A small image classifier, trained from scratch: activation squared_relu.
Rows from block 5 of a small image classifier, named by matrix and row number. Rows with one number belong to one neuron. Each number is 500 + 50 x the weight over its row's rms, rounded and kept within 0 to 999. All counts start at 0. Numbers have three digits each.
After each neuron's rows are labels from the 100 images, of 14976, where the neuron reaches its highest value: "responds to" is what is common among them; "patch colour" is the nearest of a few named colours to the mean colour under the peak. Only what is clearly more common there than usual is listed. The data: patchworks of several textures.
# fc1: MLP up (model.blocks.5.mlp.fc1.weight, 512x128), inputs 0-127
# fc2: MLP down (model.blocks.5.mlp.fc2.weight, 128x512, transposed), outputs 0-127

fc1.294:444468549474544560431535487473508526451482499481520563503528523394506527462437516529513468468531496543510577528620424560487530456488522458630531474484475493442476528421574515525476492378499516433457430456491579557621424532558448622509487524475540533501527512606538618497406477472533545534427439488563495495484455397474522470567432531590451524523456538519543467409507489504472460501482
fc2.294:480480512537563444585546421446452488502505506538510440587516520585445561475493483489487527580525496552484553441551452521499491429482519518365588525514503519482476509418401539493489516512492469506419525517522528476571518442509501462460520554597515617459523439484491467588524565480453559488493474449495527511689578504536534458517492493432527484487479486468481444591673447508506550469434
responds to: checkered
patch colour: brown

fc1.132:494431526619474460579462545490518447514623528485576500418499448491444571522514472604580533529528547544459442524548483509520504453494473368513484529479500528520479595582514475463486512522546499471440392496496543460535386459447538541481493435558463550521508378488468499573514487534534495480508420603478438594453465500449499466384491579446482515446484548538538489517509422514519524558588
fc2.132:508474525440494515459473527532483545394423522508439566431503457498532471394520451409489375448480542482512463488407545531547518541538494527532473509489566474512522496536524448467496498533455465502445453510563490502540596497487502505477502510394538494419519433503545481424511526434465527456579493580455625385409535558400559580616498468472462451493598504398524504499463489536499545599502
responds to: white
patch colour: pink

fc1.462:501491568573489529411535571564597464478564566453459551431537519429535477583451476578499601408449518578528523444504499542495451522373542490589492526463531576512473518508493450493490539480510529503437500418510516513535518599491504530464435492508467416460506544634535435502458480523475452560488581510462507550559385491484473625472495529533523443406434518530587513480553530505483461531565
fc2.462:502516533520474347527490619555497424552487426479510493534519470474480447512503540527610548515481426583582468534501464527496474451550395564565453480389405494528439421437446525429462563395513440434508435497520531581512556504533496441592560555462509492520525541435520432454456491533529531514504463436506524477470508477506451423529516522413551489437578479479506473566457538522473589486566
responds to: black
patch colour: brown

fc1.158:490497387538529546504494489560541491499538397421494537452476528483576542531421477457418547524534482439479499512509512531535477548471558379483493482598503499607517545468539529437548543450423483446549566460521501489449544571570466524466488617527397578484596477521492426488491440430522493608506418377514485595535454488551439477535454451571532428521472538522523494557503540507450533494570
fc2.158:428527453491537516549506580522460486491453535488489487469521475629497516505557467544416508504511530498516524511478351471434497572519521512431523545489531528583475462488346485455529522457406505488526522547507446511523459496509461525552475383600540499496549488491552484518487584400429524436524514486457511446612528427556542554473580412429514408515516396424493495474475485561482561467596
responds to: black
patch colour: brown

fc1.334:427542558492505553508502527492591497515489573424529600476542505510559534411604550492501517489565425425441497450475520541529422574444423611561480472468553450429515449419460540601465529513446460464476555439497470466469577547493468531521506465487510543507633497496430470537434523525506526457488482439578482481401507477392505585422497449540493481540401527555517476422522509586509517449513
fc2.334:530465564482505466490455502554573496594546503564480518512514517492475525533551505522534493437566597551496486483485526482494489435456430512481580421482458542411511429450539427526386491516545460478526531653483503442503519550623570441510545428469595470532505577534539470499451544478521490500513523534530535575490440518440504494485483514602596609586582529441481522490385445419502433544478
responds to: white
patch colour: pink

fc1.351:478597555518489515559533485477560402482489583486477504438420476579492428471566586405584481533546526599428511536434542551516476511481516565527577402454582519475540567457564465575430574615425503502512533557496498447483505580516480479479448471488533430458422497529487515475524444472583497470507444507489537445526398567470480588414523582520466478546564494478480571551538515479561479455495
fc2.351:517519513559494492548443553553537505414506531502508436501575519533528465522477487471481465635538468504503569534533481436525519478557536457423494517591502538486479491464561542533520437521550478501375512442401544481453497474573540507422478497544448694516493477527506485527597462561485433510511486554541504491512466616539540506467501558536506451427443506498496512447640529569607610537484
responds to: patches: two
patch colour: pink

fc1.112:509467585421539500504445461477531562549422498441571560487447537513508500470559575507519484524564628399501540512386497577524514492460456549504511390620513529438479429490489458508542537509506470477544549402457486556414552517446431525545463609457461536453437555520445493630519521471587498508525451412520471548489475469492517573542452472536481469492521541428510490469428544599487509481562
fc2.112:510568478562435562498525498486422606430452517481507585514505512470424632431518543462563494512451506476465453505464496581534600465505512524542591564472515475369531529486493546528475451502452498531484520505510546498534443468540501543460522451425439426503488420563483444525422575545535415551535495370400538480468462394552510456480445535476492509565514546496493471493414445572429466523420
responds to: patches: two
patch colour: pink

fc1.332:526496467490478472568539450484557417428540359521427552493432486608407454571472546424488550510608573532461527449498493511489404528448545528474521494533566549460519466480594463489527523440435537451498477548507478424513506524571474549453445433612521553497549470558477552546534515497592438460468536516517462473593461454417447547446506507438425558531471532481564520443458472559590460534472
fc2.332:490565459536485515552510535350456464553441491555487421458499594556470518487460547501498466384513548487431533374516497481501514526576536539465487470503489489510622532571518532506461519456485422437520609497437553483468425440453515462503411463451496558512472525443551531515528445505504527442516573501491569588525480438556511521385513558490538455522598491544522488517557456391531525600574
responds to: patches: two
patch colour: pink

fc1.485:451479520488483494498526469498574423545414360503506698483482478498493500501461421495485506412437509503470498385528454451432532484502509508385486426501444493493455488499506513479496496452486479546506447585477415494581514460562511543548532551571450436518541470510513490533487545523574456408544495441499569549635543467481481495496530456492473491491401467522488449555607482582403464477483
fc2.485:554489463516560520524513580520530456533534476452525391529535535480538479472468506494508488525508441456506506502553501414565527481507449412559499497505532565492462467499474488535513630543549507501436561494521599526459495457488493522563490502454461484436493538524490531459539244468371495376510456528513480555482421531462491529524484516440492404505541563621508488547445463551523576467470
responds to: grey
patch colour: grey

fc1.88:553475511535478420438573417552488533449484460544461498559522448498447551494487503536503524556545454476557581500519412490455546525481479529464495513521525494532471526434571549475419508492599459521555420507494532522479479483463436491477462475494583553554531447620466477595443478595476479462479487606534434537491510359471475513543455374456447623526392575467584529520507523547529496547413
fc2.88:543513438489481524521475478476535390475468606496451500578532475526529462499499463476416500557493560508488697530575526488566455505496452514439470429527574459487515535465434504453453512418570485501402470483462471546517496527542573540561447438550499484582505543527522553469527561530380462486531544483517512503590423510429374486452480483478537585525530476501513493513590502592514568444409
responds to: white
patch colour: grey

fc1.340:526515631535448448606498439485476597529526481440545506577576462528567506524500517628422489560529553478431539495431430517441530404426535443561534512579545474449499488439509465505510434485551521489476503416527483517587485454463537509487525492533443556600506504582546588524545484463504494472529437416389392492458504474524469538545498438581529488444538518529512480502472526581434583460506
fc2.340:428529498473505454441512444529429561506485520420512477547596419602499567542534551472520415490447492488437504437651386492519518431457569484425534473521461526526459543481391491521463502487452492585537562427539502574453502533522562539586536553569468453501557523537488490531492596579553513553509427494488478502532565452502464459431533495484506492451472440508475425588516519610424427469531
responds to: white
patch colour: pink

fc1.424:488606523425522402487485399504534434453396388379465514529471420522526432599443571482512481492570525470506490496462460507441469578472469506448531401495500525481421632485468506539425520538444517501495510502469512517547520484524497564478466477460512527573536596494541466454436475519577460533420526432464463543513519421493383479508469469454444508549502517443440492491558415562602523503522
fc2.424:546522542608589487517555600544445464404473403458503541524467583479466464466454563492577460569517429528484505541497497547581572493470470461463465472463590620504458549488522503524484493531497512490375557467470459486525497397525400447440491598491446596537558488561508456573578477496452481565536566471506501482492472510506550451538487536524542456503465474495581502542566502573622503536564
responds to: patches: two
patch colour: pink

fc1.106:537526457525595452481452556509515534470536353499552498544450559465524493420438560570483592467506527475510490400484540510551478410487547458610538498477485492420405485450556560536563487432528511480567399431499506575422550538564457473440532554552484498524478553486528518475480469538522559520542550404556532581456478514635485455520488493449484422496459416557493510422475412546497508458505
fc2.106:495517499494446505394470559513455502543493537599542492498564401449473540526494470475513502512488537526501402556483372466531545451560539500466466492458462505541501502493379450509497500483530549529488424509591497479401468491482508573512437525539508522449548444508459524545507518491357472404504416443530532508549425575558525523336530493606494390470516521400493487443464524470508519478407
responds to: checkered
patch colour: green

fc1.174:452457493463522495582560565510430424544559445423496452461490487465552415552477501457465551508446502523457460481511530540521504597467463549488541547503357634498475483516457447498504473545441489497506551359544499438469502424491457426458507506495440589483498440371578447525436494398521509580450448428493472510543504471458472526524580582525535423551564471512553579500536507530474558454512
fc2.174:476455441434459596468508485511583535467467538502445515412454511433484426464586520535558477467557508516584449432495519536441582560479547422540404367460455570405508495526513502545492533487491509429492463450504576417422507506519518512480498448420438525392469538498514507482472469471539489532440505586511521594499325486490533493521467464544493448586503447505520520463511425524548475596479
responds to: patches: two
patch colour: brown

fc1.232:545491479403547457458529454474521538487487413467507623491462622511556527484597525404518433489537502459387571476494536507509565447457478508492496456515379451489501420414511515531479592461405525502430516514474483511489574496535442564507459537497571517439554526473515473522478544576483482534425508458479534525529489439484430605580523491573433443419458562500515428455447479620485555475499
fc2.232:520524461465418524440481411459539462453501538507475459441481532531480495538532543480474449507524549415537520558418558421578570574513523443477454499443501538529552535615567479466444443501572469465488590513486582402558413542595517509571538448557440489536517504421582456542476484380534500470477597507467523498419475504530587492501441507551441494594496573505539546502461428450480507592444
responds to: white
patch colour: pink

fc1.393:461493526509517480431531528466540441579432419481492682541447466441492507573515452494462533374441480489497544381517544445417476500502481496461464513439487496474480486492510449407514561490540477641530524617488446445526511443486515486504495547586451398484458529558494437510479487566540430435541475484533575490543490470469502534527514491574513503439379447552563449509569489565511459539474
fc2.393:517484476507513521495535525509551451483539510489501322411504566483518466461423489498511499497526488460501518527602530412539506511534407444561467445498495564556486490512462543553542575546546511502510534514546585533503517469547512510580508424454475515476550514554466524442542290441395514415507500563519477493502447535454509521517473499460511391498619545590518490500548464465531597517406
responds to: grey
patch colour: grey

fc1.320:530582477549573378482527535383402421487444546502517488470497513514461499511427544541503462589465506428431505532510498498527542531504506525464515517521441539458518457604530472559506569477590683502463479503483471453520637551473431486443501471537498439493476517486494567513404459515516560510441469470373475555479457450488518498514583510491473450512465513396506483434510627533473477503479
fc2.320:522502521570383610506526593426535586476442472520460552476585431442554529516446491474449525472500531496504547485447478517532479579594488386540539524480417474563508525561514454485519458484574561507564491505488532561553314489453493491533494567516548502558455447433507507511597507552474496517390387486512479436510501438413481451499513487514487401538505496590504518519564526553460495511510
responds to: patches: two
patch colour: blue

fc1.383:430450466509498570535523541524512492574502503439466523516480529519454480501590472440436515501493503463487431537461454535590562515459442574461466415509451496471499457409563416463536574565568539574461513510497536476433489553499505467541389428477387518608527581471440556496548425532589477490485528581585407480445492591474539504426494566577540503473490502555439457469463451516506577608525
fc2.383:587511464485447421540483399472536495493544467537497448537522468482550429523567513518550517581549459515508476543566479476486450504488403496383525593471544596492483467488419457530588497447520509562503530529447491431555508553434557543369587601587536502509519433446484482513491554460460488523521473547458519506657530481580563507494494564447560495506456486460484524494632502560581489520526
responds to: checkered
patch colour: pink

fc1.439:527590522508513541585477632459451454498543432444592476535466476566468498396496570420530577494593519480486452560542431467440529552494528520463509511449582476382503458536455525601472497487485505506570494545496533454491569491564464553538499536458452398532449459553541552450536535459501492529543492432382543490566553488513445457458541457446515573480492500494497502465462567638433469560548
fc2.439:493479566485433472395501602423456574510483522452397541529618505483572537539523488545515382514550480515554543450522595476512520554480548427523561547501496460510520516517519414499439524495420524526504407480509425547512473479498537503540565583494508461527435547422489498542526531511502502548465430460542502600447510526493536536511491487488498636500445583521523497576380519534455363422538
responds to: patches: two
patch colour: pink